config.yaml
model: "image autoencoder"
dataset: "made-up road signs on poles"
train_examples: 245000
image_size: 32
crop_scale_min: 0.8
horizontal_flip: false
bottleneck: "plain"
downsampling_factor: 8
encoder_arch: "gmlp"
encoder_norm: "layernorm"
encoder_mlp_ratio: 4
encoder_drop_path: 0.1
encoder_patch_size: [8, 8]
encoder_conv_stem: true
encoder_layers: 16
encoder_width: 192
loss: "mse"
latent_channels: 8
decoder_norm: "instancenorm"
decoder_activation: "silu"
decoder_widths: [32, 32, 64, 128]
decoder_blocks_per_level: 3
decoder_block: "plain"
decoder_attention: false
decoder_upsampling: "nearest_conv"
residual_init: "scaled_by_depth"
optimizer: "muon"
muon_scale: "original"
lr: 0.031
momentum: 0.9
nesterov: false
orthogonalizer: "polar_express"
adamw_lr_other_params: 0.0008
grad_clip: 1.0
steps: 10500
batch_size: 256
epochs: 11.0
lr_schedule: "cosine"
final_lr_fraction: 0.1
warmup_steps: 1050
weight_decay: 0.0
adamw_weight_decay_other_params: 0.01
Rows from block 15 of the encoder of a small image autoencoder, named by matrix and row number. Rows with one number belong to one neuron. Each number is 500 + 40 x the weight over its row's rms, rounded and kept within 0 to 999. All counts start at 0. Numbers have three digits each.
After each neuron's rows are labels from the 100 images, of 14848, where the neuron reaches its largest size: "lies over" is the class under the peak. Only what is clearly more common there than usual is listed. The data: made-up road signs on poles. In brackets: how many of the 100.
# u: gMLP up (value half) (encoder.blocks.15.mixer.u.weight, 384x192), inputs 0-191
# v: gMLP up (gate half) (encoder.blocks.15.mixer.v.weight, 384x192), inputs 0-191
# out: gMLP down (encoder.blocks.15.mixer.out.weight, 192x384, transposed), outputs 0-191

u.309:522498504515494549465534395523486540556527441516478454459515522572431538500490493508491474429516583570468500476517505412521542491501455472437486546454470530542527512568378503503439533486552456547540488510465588442482472498546525554534499502527582536551509476516443441444500466556451504494478536515539533546473488515511502561492537498487546476485457527512488497464462461463519573539500470462457469445502551522449459425566589521464523493525544505515534534549517467488447526505439536521441469541504457512533556504488454535567471529487457579460505526516497483470480462541445486403
v.309:455412468456497499451522411450600510538439488443509471483425471520514536447538534534489494494510505438451548452474532533518474517443418564471479423549494462544504554541491538461534512462536463490527474456441576516494542529531458528500529530532522483533490491466503536448485491497485494469524513495480484458494566488495536480558510455524463495533516581528492508476461584418518434466461544517566512490502470485535424472493531496468570481487417555533520532554423504405485517453566566513532487554481590502530490522503542466499490527560491437536497464517543461509455514547506542591
out.309:547503494490477520467552456535524550457491537587559393423485469508413547503570477501536524497566460491512431386485512455542503458528473502421520492482458499459512457543485414504507505520526458497506498552505453441442506493552478508475508502513535543469501508517399487497480440490532517527476575541577568477519504503508537528529467598571470490456481519408540561504462468530486464540484516491533461483487524484477519404564612541538509490499490438512583506511506481552468509482464504568502485536461477480504529477520506522535499484517457551536490483447551487488461438571541518508
lies over: face (76)

u.85:472493462507500477517503491524527543507533524470519467525562520481504490479466449468555526518507510508506523466466426541519501506527434564548477589416537515502579470537445464522524485483508476540452526553487495462419557439467413564425485515528466433501461497441540493517484511483514433454658476580423434574455577511515499525437516515517513537466549479549452574502523518505487479410511503417535548536496495528481460483518460481411531533496491493502437525466479473492513546476487482504444439510509508559550517573464482422477497536496497557561480539523502523515495478519536479522
v.85:490505489481498520516440552436496531486459479499492539482494525491399445478506519481538487592503609494537520574475453474467524469546478464456515462503518574483490434512537554484489433504494564465462497462545504569524521548474536544599423512500542490580524494452512508464451492492540534505487512515541464459466541554430502524510534481563482502572495539483465521542443514455538542479522522485465470567469417585425518523512516485480559454399544544423472464432493508504440512538516517479456441490566462446507560481445536524505518555548539495511446527458534484496428528539496474489
out.85:476448536458553491527482522447518455595483485498522570521529518555505514559500479545560441545545527506479500553521519550405436473462569507491451460477428441484480457525514544484507502544486580494544474463524527540522482509448525524571511509443497542476471529574500489481501504530523537446489541503479559494443419527566484471526378480498487504535533487493502420478530529482503459509552407495502469515542508526596528468528537527541489476475566576525532455492468500529459480434439435496541534448470497424485422499497559497503418547540536492516509467554492428496518451538547492472
lies over: face (98)

u.68:492470557450499470450491447481487464523514546542525515547532515491446473521441451469549574513507489518504490472555511515520433455553436457442493546497489468526505470523499497594485444476430441452466519474535491558476540478477465504498491488529500446450509504495521516552502550546543434556464541516446418509447566544474520465484586461558414451510495513585460502545472526493512495550505464491568557535457474547440551477597578473512546525467425534523468473553485469553519484551512510547486564508433529479459473484503552487502457467581513436516473549456594510496437491508495478554
v.68:515487512584505507524475520555506466488607469485554512482449466485504545520435448460491475518451557540582525507525517482488558448490487540516612466552492456465547456490528421529441484446472490538530540468501474482486501467496590516494558516557499475458417479470547478465461487478476490441453451501524444489506552580503477474447543547496474455497526474473527496563504495504520542532474502470449506526474457492464538482601494539487543435420380467504544445547526511524494549584512469515520465537491386461551524541586474517464519531515458513483553510477466522487464494524526552487
out.68:467529454531517487539525521466534484509485520512522536450439524453496459477511470518526447469489556434479503550459534525524588570464511477591483497564436538463517554490538519376526503489541530534551498561428509467533502554562535478506504529413490540512443489530486471469510409490472473445532534511538604445548461479532547537531453567467524546473519440439560500492534493478460517445443509504492486458525513465477473524464461509496468541569551499526426471494494490429483504463532513495534450549580500512513529466508457471502566487378443531443480475478456534454491542505500524564
lies over: face (53)

u.75:517544521524460490478488414478511457541533505465521465500493414462464494416471490548577492511445527481471527490517443528501550495488446538507501491414488539572437479556599506474580464536512508495505526570483478510466430548512546532510553522522435550441453478546481566470520484503477512446519494525540564533595462491479493487488440538551501520486568501513509491496496533546496536483496542503546461593518518517417506552444396556476580427508432455537469510450564462488470536421508548499526456510500582518480491498500470438523482510536535500498459497508462449513549436453536491513
v.75:518414491511472543553499498520447542495479522497475446530437436536461505386393505529443536442485502481515503488466531460489413557455448450501496535511527483489495539517506549515495491490502503482412518503519515511549517508458467457537475523489546511496525557589538517517487477512523479422512453487545467532543491527405524488548454509466529452537571527568488479552541499551490404496551522610488519494472513469455515524484474419518424479570555509469576473492509467589529544545491459468467477540541492513476475484491512488500513544457553448562485551508570591526483462465492444506
out.75:472497522507518516526463475508493454543521541437585477478468506442456465475543466520502525525403524449586522504516555549509528554458508549446522487467481478516543563469564527482481432557479488519486505542531532465563538502503445478535491464506442491485481487457484377476460501495589487433506561505499598564478489416490510523494576482533503507482502523444560613493498488446483466509508546499533497503455499523510504534518516441475440498521490564455511495467458531533424475529444485531560475472570536566481442514467564536529516464505466521491420388529465481469475506573498506539
lies over: face (73)

u.288:475465532437600474471498536461487505565433581514565474511448462456524492496483467443519482507549569482510484443522497526539431526466499476487569429443521542454595520540471531464548472459481500503519513406564489495506517443431482513494543473425538530507491455559541473485451440520544583474436490518518461503450501479454541420490494503575510518545517460459438434509533515560526442508500489517596510502475424455491471490502530445483531472469513457558478501543480450545530469418534490548526467453530546469473541503540499466497536486517566512477456532523555515523543552567538532499
v.288:488482459572499493485528578509567503504505438468562541526480538450537485611599552493393498552519496547522512525519471483447526536466515490516466492510553489533501511534452537513479529500535512544521501469562502523482497559523464403477506502448446538468541486570486591512493434465444503464498455481530457455457529460557551511487514477528544485441495520454515445506553514482515474435538510493497416480486553483457502471528472512451583477420503507560546503468535468527436518481530507456437464526520418545495459540540493488447412494420523482443441496484508571490458520544553441492
out.288:494481554544484522591535456534522430499515472512390486528498520557484391497515558629505469446460509455491500501532505493467517417500522557475458537494498517515453536512450463572434445582564463515518495537449438466497464473565503463563455531503514495477430529448500468543508572524552457496556572562586523556584508524495477521529489529512483515505504503530499460487537480430441527450504500526450455535526530550564539464508458481507527561523483512542540554499494484489465501484549484479438492541410453517493429489542541490471499494451470438494491466524466516485436505506500473468
lies over: rim (32)

u.271:474479565461516415467546472398515495498487516554584529523522541495484491514461465524612449525537537491470546497552487516491474445509489510483537527507468457534514476433513418493455417514548550482543556469495494508518496433508466498517546451471493491460516559506532498538483470492528482520529508512571547506509513449498434515456506410475446533526490581493465434525445424435551507567494523519523516519490465484472480456503552471515481573564482457461477506493552441514521472484483486484459461555461567475489521550501459484542524505457464596540572499480607531492451445517598573501
v.271:458480475530488470545539528532608536512493491525512506576587514498466454497585500472545513518542450468504406501467486550427478574522501455483476472519512444534572532463452488505529493565479554466468479516526536519454537509475435518504554515462527561450466531494525491548472510493529488447546612560489458450483451487468438514490558506529547480472505495509517502418541556510504482506521433423545462571576453406545507516492431474491455505462430484514437457529502499525478501529512505519555493452510493572531505555511446513523461434398541466499560560468451502513513517493483474473
out.271:440543495539526517510573481553529470546533450398418485530449444547522450470548558446438490497487442518508482560470517528535506475525566444482436509478530504464465548523479550476515581456493501586462457527531503512466494523505504538479480556506481461515477497444510531436472488536508498449547529578439472454477496526499467510504524557480547524493513478508518469478487435510447501453561480548485573581514475527488465492490523564508555600431522463588507523524473554486462533457491475488520491516523406518486486404565557521480442542535534508494520525504425445433547524527437447526
lies over: rim (42)